Weights of a small sound classifier.
Model: 12.6M parameters, log mel input, arch conformer, norm layernorm, activation swiglu, layers 16, width 160.
Data: trained on drum patterns on synthesised drum kits, 51.6 epochs.
Rows from block 2, named by matrix and row number. Rows with one number belong to one neuron. Each number is 500 + 40 x the weight over its row's rms, rounded and kept within 0 to 999. All counts start at 0. Numbers have three digits each. After the name is the row's rms in percent of the matrix's.
# gate: first MLP gate (model.blocks.2.ff1.gate.weight, 640x160), inputs 128-159
# fc1: first MLP up (model.blocks.2.ff1.fc1.weight, 640x160), inputs 128-159
# fc2: first MLP down (model.blocks.2.ff1.fc2.weight, 160x640, transposed), outputs 128-159
gate.421 100:529491469580573502418544581571468471513456479504516434522528493472507495572499470502524494457525
gate.423 100:530519462428495507528454521519460454393520465454480516487529579526477478548466487465525463530563
gate.424 101:578526528548509531510521448492481532436504520419482537496500538603464483516449473395551527499518
gate.425 101:515507537525520463425488533499486504493524549513510585476486506544486484456511475494491540539513
gate.426 128:363510526515560522533470539480520528423471489541509502378534547444488539498509472480501547525503
gate.427 083:499461476499454448457507512471539604495481520537497500479514458469501509589554473430440551477442
gate.428 062:467533590484488442419490513475501484546498511552505451494439494523497495579540496565509494493468
gate.429 112:520436547554572467547435563539497476580546496442459549453469546475489468531445515445529519502505
gate.430 086:522554478450577512450466504525468541467512467532501447526469533436490504515580470450464458479462
gate.431 097:501558505599517523471415504443495508560484556548506513436502483481456520458433468451454451465471
gate.432 077:508564553561497492551464465528533589543470505499500531582480441494525529583555448559498491469481
gate.433 141:538467515460465577519449480493442482480476474518538522478571509512576489456524492477489486546485
gate.434 115:522558558507577527533502509494433469436555548484493563497523427505483553519589505467616485464443
gate.435 056:488542531484491423488464532488440525485459555553511476523516497489438514571460467584520462528503
gate.436 113:466456493511511578526470546411513449514507530433508521474453500459534572534561526516523425500561
gate.437 089:519424453453526548523484435499470543444534457492526543507459473513444465451466549538456499436428
gate.438 052:519517484441485525480509453502484511514524497478507484440480561463548477527563448476513515481523
gate.439 054:477555572531561463452505422414457504515529476544511523510481448471512514573457575457491485529518
gate.441 100:531555520581463476537547499514548483451440504489533453447491437527492515446538498510419462535479
gate.442 062:463471543485506475457498500477545471469483466466552480428515468521456504503513447483410512549456
gate.443 096:588475505470534484544429525476475539605535484567498488509513498534487554531447473498557446516473
gate.445 066:537525457527428480461526526444505464551505477459507457420490531454554587456460526484521481519548
gate.446 103:571410571465567580448477525502539555502592510492509474467501459490539498497486473455506471435519
gate.447 119:535440521538541482510475457519509515539593593510416497443467487495494464503503447553547566576491
gate.448 073:514496387512475443481529494492526572461509482516496601479463530489586488521527548474480526497505
gate.450 076:509538507508579474496558558444500503504520480530455521488529490570438467494536536489574539405494
gate.451 093:483401460481547520524565517416508534427492475477504473442475456481479603525448460457497513515528
gate.452 109:579519520529525492422446539509550520515457482562474457481458518515453516491541476507524441473460
gate.453 102:605456521492476508462579449519463451521447541468462468490541560446494530493516501486451479520518
gate.454 112:507520525427535536467443474511415524462565498436483556494486501488554457451570512470550467459563
gate.455 109:537456492467506431505479497532541475427501504405533439545470505519508507500517517501496516484507
gate.456 105:512520530453399435464508475534494477475466561514481414516422524443528424483558506549490499536545
gate.457 109:566535459492551445475532484479499527441482474548507545515533531419472466497507457554498556560553
gate.458 087:544492440513504477463480521546482510504602515565573481582489528513494465531488497590489525504564
gate.459 084:479555511506487473517479524460479475492523519463488520444446495591522510503434583556541457506445
gate.460 109:521503478531514503512549527533528511521543531535481479531475523524459476575469493474489511474503
gate.461 084:436452415475564489504526512440500454513556456500510503459540488510515593517512494534471494439478
gate.462 045:468531452550596492452543602525535426536505443492528441527540543476450483516560507498495484493487
gate.463 120:471559449550521483513435398482495478513501372527512514501520513478544484528462500537515510364547
gate.464 088:517544473479475551470518447556485575469432558497481532468511482551497466498461562517448407511466
gate.465 094:462511520478564507451517517531488479409435510547513485448457468485453516526412492520448577540572
gate.466 132:442457452478448472533522483477466562512513495499552481492516475516474524529508531533512568481494
gate.467 118:512500505578471530629545495486521464534502503557488391454483535467472511521460468528482522494411
gate.468 119:534452486482524482484556464493539490471522462464504533452517491499573529549521451529461542513549
gate.469 065:513410510551580453452511491495476469563551457497521534483487472457502489498529496504464444512514
gate.470 117:510454485433485510483527519494431567550467523405471536524452464521446492446552482500481475552548
gate.471 116:478464395534557504477550478631502497407513531461502455488504460422509521463499521501420516559511
gate.472 051:479456477497475474549519485463496536440460523409567547537453451525474442492522472547482541504509
gate.473 092:538498456500497496421519430540511570580469522487523400480478470548458449477413514539464493496506
gate.474 048:520523493465436460493435475475476527497533481458538515517595553454478435548463534566543552468528
gate.475 083:483563530530510480494505520505486531466474520491461478496460535585484417490494528516487489414467
gate.476 125:477434554530511556484508450469483598514513451540491525426544559513491471564507484519532469453485
gate.477 084:469545483532548492469551510539495443519493602462458473474486442520475501497538507485566522438521
gate.478 081:593458502565495441422441515583493538452489525497577479528466543551522483487558506447522480509551
fc1.421 109:591535477522547461460514525512467466468499486486527438485574487527536535616526467456508579510550
fc1.423 093:501541432526531547493460503482422494464596489508481488491472528499518485565433472530472500539533
fc1.424 100:493523522564555538417462425523474532522518522475485567550491491510377486473415521516581514523561
fc1.425 089:571535493440494514553492503452513561491533433467480459448586489552527564495529500519483457426513
fc1.426 128:548474498390463470494542432452460454491537511502453472534532577552490469477510522558534487502544
fc1.427 086:525471553536470466510540485475477429484515547516533456507528484533530499424445524490435409510518
fc1.428 056:440516447437412538525562539473408489497489475437546459533550549524461533532399486495461516491490
fc1.429 113:492525415557473535485495486485429528549474442488490492480518549513465421525546488504461518509534
fc1.430 092:482503478494417475536506540537427493471510536488470466492488455547579517494485493557485546530468
fc1.431 087:521534541592577545485552497505563484518459481566462614475551536507464481519467506464494516518506
fc1.432 080:473589592481482456472496508554606530578482512483481508495459461472480537541471530545467540462478
fc1.433 131:486489431519538496480521427522486504542479524445508455540487412512504581475485541532566517493467
fc1.434 108:452567450470420518519447545484564525472585497465468480545491488543476487538509491471482453486471
fc1.435 055:472502550457593501532496375492470582556559540444457523429495477483406472512516446501490445516486
fc1.436 120:573566540485548492460493489487487475492500500515451375555480524553399508488483463543478460558498
fc1.437 090:516517534526417452430511525441513465492509503479520482502544516468549519520528445485497434609490
fc1.438 094:546588505564514585506545523442503528520461495442498497511514475541489446485568517451516515467478
fc1.439 059:515447489485554533541438482468501415481517515456466504479534549390586453501460488464504456481512
fc1.441 095:422493560537516462574521489452508535531519476492520525481464490460523481585514554485440484582447
fc1.442 071:543497434511494520439544513539478527483481577492531556456474493449448461537534511485461582520455
fc1.443 102:558484584448441513467517562503447421589452509477515524478525450542480512470502527462494476468451
fc1.445 060:530465434599468469541471538520461432503510458472453486521511564451559487498501519475469423542537
fc1.446 119:473435449477548546470515490521465408564491486575461504509470525564546550478472483538497457580457
fc1.447 103:487484511559530549489518467468519539515511561474507502499472529431506479497517498491588465533554
fc1.448 074:511563565511501474475491537464510413502516519474417477528514460519445479491520524502490474467552
fc1.450 069:568459512532462489547422556591519520451434509531506460467495483486548518433492485559459588510503
fc1.451 100:497574533530450517429491449504444456520512502526582503520508565531450510459433438453492493562485
fc1.452 109:465448462516507514493401574542529480463515474504468468489493449478509468512431452540510542460512
fc1.453 091:462478567467534507537538535526508535504532527566538478489489455462445527480424441505517529439513
fc1.454 107:505466484551520478483492497480483453475499529523556500487546551486561512517465508483511546510489
fc1.455 108:527521519498464530486530465468486441491484489471506460528506472526604525497464496504450495522475
fc1.456 091:475455498398459536468573483433531522510485511441474499546520447518518432442487509499501462516461
fc1.457 126:498551450476439476585526460462521478532490540514493543495521546523451508559463520523503445501552
fc1.458 085:535565483502524586487476530404437549533476492541449537505490482488486487435479569529503470520522
fc1.459 107:469524488516480503496551486503514495505564507503451481427430510558524491503492456565574551492436
fc1.460 107:424563504476475534565389510478523458494535485477538526464521487472484487466448473490452570536500
fc1.461 076:431482481478580527516505503527497481515590487575487525456508569499514646544516483560499486493438
fc1.462 048:521550525524512505473524543453469478513488477500501521485517488527508467441501560548553537483486
fc1.463 113:519571489562482458479423472535481461467491504557447477507464510477481475465483545531565518425500
fc1.464 098:546527526490424602529456437526544499496487456517499507446441526477463531403528470539478531511537
fc1.465 101:535477526555494541502489474543500481520501561484540518444444436532530449433544525543438489534541
fc1.466 128:555467414508520463567511508502539585491513505539514502499511427521504493458508485552506534474524
fc1.467 112:464491486466518508505503512463464415497526587462528477447503508515480435488502494550465520486509
fc1.468 125:482563522495546479501512518474554521490520549604491503575465513516454458483470469496547475505443
fc1.469 081:553612518516472510530487507448452527555423589552476501555517518589478477444495537500509528476542
fc1.470 113:456527513453549518508483485495509480478500489537526508500529561465528489550496579524469482468420
fc1.471 111:508538481499543519449576439507449552355488488481530549517485444492540484528563541461420523505461
fc1.472 052:473550490454455459407466511495468447547500561519435529530466534503507478541521521487570527543485
fc1.473 105:555582495583525517490446551486515552486518528481458485556497494472573491443490511506537516512562
fc1.474 063:508519522493632484497555499525524528526564500442540542480523516488408525510541502453481532483479
fc1.475 076:512464477576546565511505485453529436452508515472560492493492513524548463496539556498477485518504
fc1.476 124:488450571533589573508467413555546578483574474506410542503493496527491498455529506488537498424461
fc1.477 086:485494461482533526501503519572473560543472596498536544574534539495534479503502507482524534514417
fc1.478 094:570569531490437528471523494536449495471470481516511448586529472480575525462489510496534491493515
fc2.421 115:511496474506485437428525397478501479489513538490575471476561456485557520533519494481506541568534
fc2.423 094:483489458533471544533493470474541532484521496522484535489518475559525550475504520461399519471503
fc2.424 120:492482542513471446498534577470561514593502492562507479472485430468506497563489501543467474505543
fc2.425 093:532515474529489443398492499528525532550496465528454485446482483483531459473410458498544501547503
fc2.426 137:409433496478508481567452512523504480451481467542497518516593479523457467520483551491549522547522
fc2.427 073:543451549505560475533543466465528519530491545565522460461534485534578487522526518501481537585490
fc2.428 058:543476462532413527517549527550470524487457465493482459511516556475550512510448537448581559462497
fc2.429 116:459518524520382522497513480499497548444488487479557554525561530508536476405481578566491516540495
fc2.430 083:522477524417473449530543455557501511555540536463469461501407517540537475566478530548490489493448
fc2.431 099:503462541513520498526528479458523558526450519476518495509445514480494507521486535453484533470564
fc2.432 086:539498417482460491515458535539457506518517491537439445555457505442433491513543499471460447449476
fc2.433 135:534487484533588508526415544461492495491484519457555528440507437484506571531518534476504553479499
fc2.434 109:471536524523476450595461435556595556513567511455507429458514522493508509459493478436478516463562
fc2.435 055:513448490512588543504518523544526528559447526510498457421581516447442474548456484522468486512477
fc2.436 127:502496514502585528533434472432453578505503514542519482466456595597511527523498482476491497536553
fc2.437 107:512494457406532527475466458474482515459584517576561403482509418480512518504482528528457485516522
fc2.438 082:518540494552478533491573577444506466492567458446516532491501534498422461581572503499517496460531
fc2.439 055:448493460463542492518487486423522539412507523498450521532440474478553443497489479514516510557469
fc2.441 088:499503550535527494537448475494472503489383508486525506463576497459550547510431505487500470506463
fc2.442 063:494482516483470487478481451547551542508479570441486428472510494556497487487451551570422539560461
fc2.443 087:492550585438505495444511504513455422546497527463509452491496470465510530530513551468476543488510
fc2.445 065:493508539526465506491484518567530483497473455521370456472489434488464466523527428520468537516483
fc2.446 115:463409519494523525517510498470477496568511473564565553478484464513483487511517432483517484552477
fc2.447 126:467520504456481490531509510459507493467446514556530495520484483505539540524466561524561519444478
fc2.448 071:511530551460479493475502519575491463482570424426545475522593502438439474490486427575534520509519
fc2.450 070:550567453485548518553439515470462494497456582486501533449448548547556558504492523479623427490559
fc2.451 105:480531535554552522469503498521505547476539479467498486473509501470497531483427407509458585571479
fc2.452 108:476436425466501503509511473451543538486469544501548501542490507564530496496483475431514499502542
fc2.453 090:431601503557467579571420524541557566460525455537530452464534481501495480504532508504549474518496
fc2.454 119:459423466487509499503542438453517545518459495506593498526441504564485487538443448434424556525438
fc2.455 113:438457513472532518522521563455525428513434492530408527460464458457510488465505551474492502560502
fc2.456 094:475488517445600543541474523449484563581536439506469540455528556518465537533422435448478470507513
fc2.457 116:535451488497489473595546396481436513484461504492519502427493581537451498563476562527574439488501
fc2.458 086:535410538437486550478535528519492519494432402570443462540501540467443469490493516445458457525481
fc2.459 096:505492509498570515481550547524518458489613540434485534534431560574459551522414518518489526481478
fc2.460 103:538466553492466575509495584441555554507524546505467526512537486530491498574508460414456512429489
fc2.461 076:532557492475503510479449481531465534478503468526519544563437516436461410540540524526519538473486
fc2.462 044:497530482504497518475561534452469530533473532439509438498541530466440543527534581453535555525503
fc2.463 115:520457443467493565495624483480504423492531480488528508536479527504550552544512494486528499496473
fc2.464 086:476486563451433532594500557480576538538591543454520493470542471457443483538554478517464565484513
fc2.465 104:467560569509501488521464518495503470439517555502486544473446460533508482478489555515460483567575
fc2.466 143:571471475511552533612504466556591502517483467573538478463513534496457497466478389492526465413499
fc2.467 108:453420594519515513470560539486536553455509539510551487486538438545501481534447460464485518491528
fc2.468 123:464513477529495527516456578479523512520556504474513555476505483500477515498444516437456514622548
fc2.469 071:496514555474441531472468517458510522539440498542436515504497552496497491510467516476506564451535
fc2.470 121:477485476474478488500480522464603536553481559480394487555471462505480472483477536509525463530483
fc2.471 113:491510462502505463558463422432487508488407488449542524512511564519529494524496516539499501530496
fc2.472 053:531498449476424488547524537523395534510433431521510525577488539492494482503574518514539540537450
fc2.473 089:525553533552476439502511523428476550487517490472548519569495506478476522502455462508525521468507
fc2.474 059:481553560534528524438535497512574456505541500472457492514552493464454476546510439487512504435474
fc2.475 082:539492495499513446442493470450574477489513511451499510495490537462597563479471471525442440618493
fc2.476 127:530574461471451468450479479543531547551509520495478483476480472431506447490474518496547519596564
fc2.477 089:596457495471499527500530515516499473456510454484496470514473546492535399512479485546511489537541
fc2.478 098:561443542491514507476451458440446468491489488493505467516494477514434532416538481524493459533412